A small multi-label image tagger, trained from scratch.
Data: trained on drawn branching plants, 145000 training examples, 22.2 epochs.
Rows from block 3 of a small multi-label image tagger, named by matrix and row number. Rows with one number belong to one neuron. Each number is 128 + 32 x the weight over its row's rms, rounded and kept within 0 to 255. All counts start at 0. Numbers have three digits each.
After each neuron's rows are labels from the 100 images, of 14976, where the neuron reaches its highest value: "responds to" is what is common among them. Only what is clearly more common there than usual is listed. The data: drawn branching plants.
# fc1: MLP up (model.blocks.3.mlp.fc1.weight, 1536x384), inputs 330-383
# fc2: MLP down (model.blocks.3.mlp.fc2.weight, 384x1536, transposed), outputs 330-383

fc1.587:255143126162124147242057168118136130110075109129124120120129152121000146123115088195134111109134138132137097152139114150126124180129129141120125128157119092135117
fc2.587:114142158169129114139145126139138113163109060101067119130137087136129096132128182147147130166136127143136161163115108129131093149090146126106109114103127082123132
responds to: narrow; night; pink blossoms

fc1.7:149143095137128151056131133115127123129126094093166129129105162100140138141050146211127113121126085118097015136146099196123131131096138126029057120127120059096148
fc2.7:117114087116144141144132127140119171117098083144090193137128128166102101122126155141130131123087154135160128138165090105125145135193090215124135117104132148129131
responds to: three-way forks; wide; red berries

fc1.95:117116103125125107127145123127144125127126124069129139110237056145127134170107221158117129212098153105117139150149121169108124085162108132090121113129118131142109
fc2.95:123123128167109094120140101181130126144114141162113139126132111113112086146126130129129128117127114135084168109125142129255111149111129098147119125135128097128128
responds to: narrow; three-way forks

fc1.287:168224141126116165187160134127132178152120188130000143128117068128183130125123118025127124161154128106129052126148138129116120159122143140138158139127131114136135
fc2.287:122122141129120129131115124137141161127120143148148121255131133133110138128132130118121098143133099113130125125128114083122128034138128111095127085131113128127128
responds to: red berries; autumn leaves

fc1.750:000105111122144109131108125132125106138142123163136132129108150129087120086176125105125132125127114131118113123126124131124127144139125145134138128098139107136137
fc2.750:045108124124130141125174122064255173101135121127129123122129118121121187119098087126120123121127124111139115166092125140000123116130096130125126132112135162090123
responds to: autumn leaves; leaning left

fc1.751:174132139127127103143125055128088112120132128124124148129130124119000122135121124139145098145128129120132125095141255000158126128096152150087131149144114121136127
fc2.751:143175027123123102130130145108119218161139158113128124152081146137129135115130143148154118141119130205163148061138166116098132122088132102132126132155132128146082
responds to: autumn leaves; leaning left

fc1.667:132174134136071093134144162103091127139111097122150123038128129120106169141051133125148120119036140142125151089137102131128173138059150132119084123125112083130109
fc2.667:157142143149142057141157136091125110122114104069136102158132194099125041107130127126153168047126158129102068130105117129160128135180111139144119153081103089150150
responds to: spreading; bare

fc1.542:129169124156143110108153133094147124122132127121148142153141095154128138099000130136097127137101129169121133113123073117132129102125112074132130118113122166131178
fc2.542:143123151110122255111159128140128163142119128154184115195121167107131117122122120128135123133131127155124124110124166129132120126190138122145123112124105144119131
responds to: red berries

fc1.50:158130126159255137081140121123121129120123124255115119113129118132123151157179129187145149125136110126090102121042166155128094158162107124128167161154098132127105
fc2.50:116124125127135123129119125111125124042122137149133139129128121130118087083129105128116150127124142111136115127144152119152082091097140150124130114147123125124086
responds to: white flowers

fc1.727:146151142112133135116211139113132129114149113121169126116125062084130126126111131117115132119132136100102127126127125167150125137147121142126073130116129131160147
fc2.727:142214095116190148111161131130126117142119128146149136132145150167192141151109126112118106150132163038117120132140118121031089162134150128129119121108136118177115
responds to: three-way forks; thick trunk; leaning left

fc1.147:163132144149143106108207142113089255135124160107123166162133113084137098160147085181143139128162140149153099113128121144127123120122132088133110104124123106112160
fc2.147:122102132155133129126124131131131125134147143125131127120127117140129099110119141102105130131132126139114130131128144129109128131099100128122142128094149111128132
responds to: drooping; white flowers

fc1.404:130132140135099029143132127125118154157161117123107130102128138084131126148174142112123138133102141128129116145115171092121127168125170121165125125017155105101116
fc2.404:103131132255112129128135150143155099132108137105131144130128119159104167124125132128150122112132102088134121132140106165133096147152126132111114141132134123109130
responds to: spreading

fc1.641:122108089106126118136088114074157032156127151140124126120159128133136112095130155133111099136136071138109162112128078092126161133130119147119132128110133120117081
fc2.641:134123146126145121089138129128164136128149175134058132129123150137128118130104123129125131131109116125127128142128102127128130093115138119131140134101123136115111
responds to: green leaves; drooping

fc1.218:103160124117126138122126122158130138155171094166120125128099119103176124144121127106159147086172146131088128082054083053129114125116119131117156139130138112130148
fc2.218:094098127120135124135090127129103110141118090090142084148105106138079134112131102139177121146118108128125126128139133127089077131140125128134130130114143081152123
responds to: red berries

fc1.591:118130132131138127139141134123029141096128100114125125129197138141111154132172177113128150132125122128137129130155142124128064131125129157138111150127159112129165
fc2.591:081120108128025126087139131179091140161129129113124112089133128127153026107130126109134143128138122129128127131127128125253125141142065118139144111110113123117175
responds to: autumn leaves

fc1.468:140100132125093160148132126254123120122120133138127110136160131119136137164051104131137147128112088122180146113156130125089113128132142101227077134120119118140209
fc2.468:125124143133105147124094136141102157103138119126156127121128126132130127126132122125109130134128119212134127104119125125132145134188122114126151132119113138180101
responds to: white flowers

fc1.198:131126123173130128110127119122128113138125255130123104159171107144128159125227138118143130167135156124101092159094132142129119127130071115143129138167142097155117
fc2.198:143122108129144137104119114142131113128128137124112126131127131167125122126136129130107076114146132138112149187169119119128132118160165130130140114145192113127161
responds to: two-way forks; red berries

fc1.63:134124135126083168140156148167128049141132195093145181255127149066132168120148089119105131132134131130097138141127153145099119130057130131107219117079021085138141
fc2.63:125153108145107127125129128135098138148121121127139137138120148131084140125143129118155139137079124074137099127119135143136101152129199138158116111091125087135125
responds to: red berries; narrow

fc1.636:116128100100130058116149094117122128131133130120139137138119132122125115125096127129160110132132126094146139136128183123125097131175177160108128147118186156117109
fc2.636:136151128098106141120172131129125127111235088117133119137116141128118128117133138121125125121116104153155102125123116120137193118130102104131120079132123136148118
responds to: leaning left

fc1.642:128133113136150127150139137133071137127239137117124118115135123143145111123103187121127098125014142140088157142093104106143124124129180122100183147108103121124151
fc2.642:142125141134234127126128118139140090128117138137129112139129128138136113097112148120098128165152131125161144175134110121135127113139100127128131141131128171146075
responds to: green leaves; drooping

fc1.604:123139110135172111135149130158160146163193000016147140130127124117115146133135110100109109151137146115086147150151125132136167131142122132198143127177139105125138
fc2.604:133128126164108124131123158127130140141128131123128112094128122131123195128133129102130149140130106123128123122132131135094114121107127193139130121144109105119113
responds to: wide

fc1.453:096120128112128113148129147122112134141147108124135124154113143137145129139118121120133130185138131136129133122122163065125129131130138117127133125129086110116139
fc2.453:115131178121118127128166146180141197121132121129128128125125155095134114124107132110095192124141087132122097141128093087117123086124128118126120135139114103130000
responds to: pink blossoms

fc1.561:143195142107134127134120109120153119199166135139161124133091115146174135100138132152187110137138115119153131136145143132194113161122127125152173151140133101126103
fc2.561:132136114140124062127126134123119109129105141124135105190122128118134132096140116129114078128083144094117165115106163122200105129160142111115151123131112134136124
responds to: drooping

fc1.158:119117144128117086116155115142168218154138148102140086112167147123058115134116110091146142122128122129107079124155130129120128193121135103130130100091142123149137
fc2.158:126079110138125131140105103079119129119083115149089081160129129148102121152117136078131121138150131089128126066112112130111187128085116167101129119110134083138134
responds to: narrow; leaning left

fc1.484:131070112131138130128120120119134157152118167130127123144151116087166101105136158137142119122124107146113108125130139193112125128129128171111154132137131244147142
fc2.484:086117115111129107140159150150144136132133119126147092149111124124130162124130140094108147123137086139133125092122121116125124127132117115140117135133130123110126
responds to: white flowers; narrow

fc1.707:138135049129149128119125153137096123134114128136128127106133108102177095117160130135148143185121096107118099128105133127096101075144137121128119103114125107124117
fc2.707:097108007092024133161132133197158142191126099117146174181144158129136132141172121128128086192129146094126121150137155116129129123112118132114130133143122189126135
responds to: leaning left

fc1.176:193138129131126140125128163159121097122139148128133130124173104155125102132051168105126133172128154127128117126120106110122125106129146090124220129129255123172102
fc2.176:152140086144134095122121151169109114146114167112126137106139082149102128125110138122174105121118135141126114140197121158131151148129102105076107117129080101147152
responds to: night

fc1.495:125112107112133163138083152159096131108086118137122147154106119129255159128167140134109086130126120135145145159116138128255127152131104129133124103136124140127133
fc2.495:138151134126129132141130165171129110112110126120123126081112112145071134094135136104124124154080071099131117129130255125042175128126125132129204113135113117092128
responds to: leaning right; wide

fc1.704:112108131130114126126123138139123128149115092145137105116126171124140106124123141167140136138147141165133124128120126128141119121121133131150123134095137122129101
fc2.704:110163181127137159143141161122125106140104140148139128111134111098119139138066143123140137128118113113101118088127197106008147155122175120106065158120139140111145
responds to: thick trunk

fc1.679:136124114058136148127148176170224183114129123140116130157130147131126113131127090115104151056125127198166114141174155131130117134123149134096150151120153137161178
fc2.679:093145092122108097094140066169127136103114145104118139094109156157134130108127132152140139123131132092119130164110128002044119059155119143101128199176130144125133
responds to: pink blossoms; leaning right

fc1.402:147124126112128109103116085127107131136130137122131119129126156051106141125127087133079132209149095130205121131140132133145152150151136135158137173133141130117110
fc2.402:070092132125092132158107116088162112100103056105097149157111130108117117118181142150113148116116127137129166153118144071095132135122114155125117133132131132111133
responds to: red berries; leaning right; bare

fc1.653:116163072134158123125159117127148121146126175108128139149124146119154115191144130080124148144116146130121117128151111142092121133155133105121134145143115129106124
fc2.653:145138126127124123112142127154150129255126098124168046143124147087122123124091111200104099131121156120232119179119155100153124127132146144213136107131138091114127
responds to: thick trunk; green leaves; drooping; habit: spreading

fc1.51:083154118083110124147123138128088136134135121135133131142133155126129158124129208144102120132136122182128117101118131132162118097107123138065158134146164148100144
fc2.51:079132098132150154117044118138117121241132170125158112003104128115152142165141128136074095132103132121125086149126156110120117255181119255127088176130133134138157
responds to: white flowers

fc1.706:145136138147181158112089120140126142142129123119085082124118141152123119110115119137103123164109076127112144073129126093137118122152097106064174254081136128081111
fc2.706:127134124111064224193099132091175138115166177120132120133142128192103126152173129141143179136085073110165125136159111129132136129195116137141131130131096174124142
responds to: pink blossoms; narrow

fc1.427:133137210158117168131121109020157127100027124170145122132113131129116118127085179110136107164126135108173190114105041119125206156054136138121143133127132122119131
fc2.427:100133128123126117130166129146118114055136129118132127116113088089109139006121129121138104158148054087097163130131127116124160139111124126124133123086127139124059
responds to: thick trunk

fc1.281:139216140120116125125148120150255119117120140141132125088131160183116111120104107128156130125108150028242125116105135109128163149159140136135121116138108136116124
fc2.281:000116136119241094156123189149132131130129168068182135081112109136139117126181127124121139123136128145151118107149148135120125071120171112164132130113127128128119
responds to: pink blossoms; narrow

fc1.749:192131125143162128136129214022114191143133099130104140082142107139140120099116121113196138124116212142130107127147141079172122155139141131139081128121153177133125
fc2.749:132128115136227155124086123089132136153151128126138123067140127183062136130109132135136128162134113151134142125127216116090129123112121130062099160104107091139150
responds to: leaning right

fc1.236:135133128129122000131149157122133131154131095124115105130114137129131133145142117108126112128135123123194123115118126138126120117058138069117133154189133104100136
fc2.236:160137140159111119139091098143146115139170093120134106121087101135128112123113131133110146148136119123113141128144147153146114179136129089116132127114130125120105
responds to: wide

fc1.582:128132145128110133118060108128136130186116136132128107140092120117126122123113137095098140140131080113130117124126130154111098167092162110136162117124139145130119
fc2.582:126108209150161095100115102112121123168136144135135128126175206121125115128168120129110132121118152137131118141142080142130129110137144114115130166129108000106104
responds to: autumn leaves

fc1.19:128131133106123125136137129132126129129120184133110109124093089145141067038206116131128126121128164098131136112113133151127153131146076111130171127149143132106129
fc2.19:131082068128126134143141131139127152123133131134029093026212128131127128142141144130122180135122141128127126121144166163215112099125095084106084078119081110154124
responds to: leaning right; red berries

fc1.592:134134133143170110129122125134077107141177144151134113150114127168127162143120143116148127104153125090141150157098120153124159112210123135136115112054148144127147
fc2.592:070166130121122108128118156156131101144112115148167100097149132136157123140101119154120121122128122123109159137119133137132110129129141069087128110125128165135139
responds to: autumn leaves

fc1.616:128113136122098122113109175191145144114148114071127122120129089109124132120164092103144128116114048099125139124147130094155124161131211140125100121112111130130144
fc2.616:136134146117132131121127133135115107088107094122067225139127100134155132132051146127170126125128132133125137060045135102099170126136141121093146134129190057120208
responds to: night

fc1.229:129142089157113148166211172123131131124115120159128127141132134111128150114135115255129130146131173129128115131124144142128130126116154115186157113072130130128133
fc2.229:124188139127127142124129146127133157123126105198118137155120141128109131136112067135125123098073146119095118159129166114106127113136110123099128161132126143120147
responds to: pink blossoms; narrow

fc1.753:135139133129131115143146100112155108134112166107122111122115171177134074066104136091118104101134130096128101130115149125177123131125111123121118129147156126127132
fc2.753:129128106160138155113131128007131134145131146127110131140139079116130115132110144119132111119131086128154131124153154121164118038114124144136130123149135123179162
responds to: autumn leaves

fc1.566:145054125093131112123123126127216125131218125137127122119072117128183129097128126155130125137139156122132218114129146128191145124126128135135135097139255105142116
fc2.566:143136137104122130087126150183106151132129114131122123132158117139130126143184125149129112150156153144093119133150150138071068143105127107116125127150090119127124
responds to: two-way forks; bare

fc1.77:133110190119156126159150138128149127161135134129128130113182137158134128225103124123250143172132122163135113202128123122129159126149136139116127144116112120244070
fc2.77:134137110135139129125112131138120127135115043116135125129149129131120153112128128144088116135139127119090119149145147092126118082133148135110255118100000072113123
responds to: white flowers

fc1.692:159172107092154126188119238104131140052184129145167110210130116125101143119135145129160125161091107000175127105113138118110131138119135125129147118120107107139128
fc2.692:231108126121124078151156133145131124148223123141059129117137105144127112068123098141119129127134139121100144122112255146124115120125116100108110130137048092170116
responds to: drooping; autumn leaves

fc1.134:134088110091132129130176133180138128099069137138102122214119105103129156153175085130102116088121127119143142131107137138114108128135129178192128139130124130210168
fc2.134:124111118161143134120119159171126130142142121140094139157130136110123099135141117116120198083138069170088153102130109158137189118130101126091132121128160104154125
responds to: night

fc1.489:118129155118153145147129116050123123141186160120140117140125015132111133120131133133134118146146131138102090133138095135140139126126125133149123127138102112118129
fc2.489:120143120161122145142127110113121145121136117126112129062101120113109135000150138118092121128124120143131156004174117133102138138124133157127146117118116170154105
responds to: three-way forks

fc1.197:091217114117110163127079160077138123125152158125154116105122127140167154052255133155122125135134146162045136123146124154182138141177151076131152130119115113170124
fc2.197:070182159075137130132147109129132119122092112106127122158129107074103117126055115132129120115141152075176121144116137131138115143145121139127127135139132136106130
responds to: pink blossoms

fc1.580:137103084096131128098119155136092153121106094157108130102153127118119142119120138126048126136120119081157122152177132126125160137160162134139114128128143131113121
fc2.580:140131108131124127151128031116117147137128138115122143139134124128120124111128150124132130132128119140192137124106139121110140124185112120129114091133160144144105
responds to: pink blossoms

fc1.548:109123147193142127125154134245131127146120117132152115152153084127122137013128124108169111110127152128103127138128124108151129102109123126144164125131130081128140
fc2.548:127128154116125068112106151121120148174208128137109164132130123139129130129133121138124139133133122136104076102072148142126162096118137105129139157098125084105125
responds to: drooping

fc1.364:137139121119133116140099122129121111123116173129137137139112124141126116140190120127128128124145134124128139187129124124109144148102114117120141125123127133126131
fc2.364:190097158165117166111130131120140130120122119128131139143128116116118124105102128134041116134135121112145129105102164130121117118093122143134156129150015129137135
responds to: thick trunk; autumn leaves

fc1.304:078106146121134115167088120115141126139072147092047189141098132105129132149142126130125173154123161122107203116113131132137119117122127144126076255134103129104120
fc2.304:118140127131132108119109110114118136163184142142133118120116119148138135022118143127119136118122151089135165131162152125095104140132113134131123129129093109074137
responds to: night

fc1.568:152137133128111146122152123112111138186112091134129122136117163135174128147126158128129130142128121132120123143079123085169135087168098162098132139135148110131125
fc2.568:128131120123159255119116154134132190129123126114136091124127113121127133139120120153133140114143121122130122128122103140113124112089097144185175099135110117012124
responds to: spreading

fc1.205:124104125136130125165049162126120145129132148161136133167139157119135120058134146125131120135176106085165203131098123144103144129123115123149070000082088128127128
fc2.205:139128135128128130110140137119089207137199046130131140162143146131128108146131136128127118130084143122136166043137114175126126255115004132128139132143100120154164
responds to: white flowers; narrow

fc1.377:175113130115140130111114114118128120102141203127133104109176140119130122119144116120119060125129127117084148081097122127129139132158169148120130088088139128149135
fc2.377:156142185147118118139092130255117134148127119127196120169113152203126146150104128132039173127109134255126141131115128145160101120099105079055149110145106104137123
responds to: night; narrow

fc1.762:144108138130122124115128134139100123122107153134111142108146149168183117144129120121131176070136121126122138142127088089120124131139108135129112111000149133133131
fc2.762:113080120107037138117130121120100122097128127123126120128149144134176141097136155125124130156150138125118124087123070129155135117160123132148143141130103158133112
responds to: spreading

fc1.266:122138092065128128126124158111141134132113124139122125126132105132133125130139122169128131125106128147155127132136119170129126077110139174152134119123138114131102
fc2.266:127099138149085107033137099132143137129121083061133127128112119119149081151113123126124161142130117121126132146126064120132033132135125090100129097128090130150091
responds to: pink blossoms

fc1.289:140149131129129137133130110098136129126134125114113132132129117127138130128079120122086102127146088131119137101147118104137126151118143178116141133129097132135129
fc2.289:171130210125142151147255125126119118131127152129128143114140129145120203143135205159165125150133161112127147097113128148132103230114113102130128111133150122140120
responds to: branching: two-way forks; thick trunk; leaning left; bare

fc1.686:085130126158255108114147060146131118132152123155150124027152147200125116111032121114100117131132127112122087077122189136130123045117125086127132118139129145114155
fc2.686:147130124148120123113127137128138139255128128128129123126117143115172123205117128119151099123127118186136118125135123049155134138136127124130144127104114132126141
responds to: green leaves

fc1.411:078113165128125198130139141106236162158166119079136139138107153126140141123124151097126128182106131098130128135134110190124104130103136093168135131137133129193132
fc2.411:131135145109190134121129066105080130128095136130097185127144121141166123056147114162118124128134087107122119098127128109177142173144137134119103094085103119137125
responds to: red berries; drooping

fc1.652:144140112115134125059115127125134129131128104125128130168121094033162104142136087118095166128131139098121142115106103134099125127165130078124095141131084140127122
fc2.652:116127110130148149168123129146160119128143131074158143137132170133144153125134178142074197095144130192113127116143121135114109134107134129133124146135129070126175
responds to: thick trunk; narrow

fc1.526:154127130111156136129117136120114129090141070149176133114226147129124078127092076127114152137126118133105126158147138126011119115143150133138121076099121102112143
fc2.526:093131155131146129115097129128157172173120117123177125116156147112110111146125113125111117110124142036128129126124142125000143127131122125157122124122139155160150
responds to: white flowers

fc1.213:151134122124127136118113136129114158131127119138122103124119099183136119098128157062177062133140133143031090135148119131135122116107109165130145119119119143165158
fc2.213:132117148121134120132107124113130122115119137105125131107076118131131135175130117137130111126036137127131138130152000170135173121102135121111187123102131101145113
responds to: bare; wide

fc1.693:098130112014114067176128131125136144126132147133131128127169143123135212144127136127155115136173091144117139133114135135113142121128134117095132131140134122145094
fc2.693:142137105101133088127120131039126110088128143119131000116137122127142110147135132135172126106137173128139108130111152117118122152084071077106134141118125126095080
responds to: two-way forks; leaning left

fc1.491:103133120141125127179122111125111128000112156128077130096135185139126155132123117121135150128131255142117120109114211171125128081128137134134074096132130138117118
fc2.491:134135089151126113139073123136141120238115129154120131151129137116094131129098135138117136117133125146145130095133114126255118126111127127111155129170130136130171
responds to: leaning left

fc1.508:127105105148101154129131129069135121126077157129135144196171132147126111133140136142125038157127134111148100130098117103104111128098114123000129145128127154126128
fc2.508:114106128134131119140125109116104126152164130125116143097124117123123104091252128135152192170139122124124133124128149141111128132102130146142104138139123126135122
responds to: two-way forks; autumn leaves

fc1.146:139116123137122130112116136120147163102140018078190203131119123128135127125117152134125119141101133119166110117136123124123128255139102115136151117141115069125074
fc2.146:143091101125113103169112115101124163138128143100107086130134136135133169145128120138123105110126130144116092129119164134135112094123096128133127180053113111112122
responds to: spreading

fc1.215:056184115124102119129096126117088091118132131177113132163128128146124110106132126220129129144118128101202127093158090097146126142158111077133171079115125107125145
fc2.215:125084096189126099133129119116104117121118104162117048137103105127103124120125136117088137129092146158124126113115141125120138133116125163115148117142141120094072
responds to: spreading; autumn leaves

fc1.459:119128108128143154129085172133150130117141084125110131158122120064126123000121151128102126123078010122109131148123146122187130116130168096089131129145119096116123
fc2.459:122090122142180157182152128121156115127152122142132139125116139147097125105144084117120126128139124108160099126144130144116136126099128138142130162091103121128127
responds to: drooping

fc1.127:122191255125157159143128139125128128129149143146137133129091115125098141138159059134161125120134131129133136125135085123110112145171133164152144148130129147098101
fc2.127:126182173139114160125166107130075111141136099123000130151122095140126180129142125137119112153000173127133163105122091113082133094132172140139151162132088110137000
responds to: thick trunk; leaning left

fc1.426:114100132130149134121131097149122133121121152094110093109197117165111097137116171116133139109125137130121127111119089139143146124098129083161165129190180170130157
fc2.426:139028125114127111147130203017091133134136168115133124121084087014107145130121139100123160218113125114160113116076122098117124118150141062132149152130203145128087
responds to: leaning left

fc1.620:136125136159079128122118112130104113129139149148126126149148122127129120141129144128122131163091123138126109132149154104129130120133127126195255129125143147156131
fc2.620:157131077130069110122022122073119139113131147122137140150127129106114149150133136053137152130124130131128072147152119170120159123118072106221123152125173121095169
responds to: autumn leaves

fc1.465:127129136218127091138142126126129147138127121120146130105056131128165106124084144103175134129122111144127124145131126130159131121081123159132085124110123132112147
fc2.465:127120131082090157255150133129132141143132146135128124090125167129161067132137133127119195089129131153130113171107127126134120113102104125142042160115118255115136
responds to: bare

fc1.439:127127182108140129114160078143087120134128155133101122100158129135158141132110146130140115117136128077100123143118089136096127130189132156093129114128181133112129
fc2.439:087142129166126125125142134091105120123111140154161128123120139113126130120137128178134126122130123124133117130128128128125156127119140114153134137101129095178131
responds to: spreading

fc1.194:101139113132108145172127108094122103104128091122085107125136115134123139136151136181149147116163109132176153119137127115103131112102114111088119168129101126202129
fc2.194:132126128093168155131156140127120128104140085156154135054136117125125128159114095100129153128144121144107093111116132159139125131151125120125143133163126128125156
responds to: drooping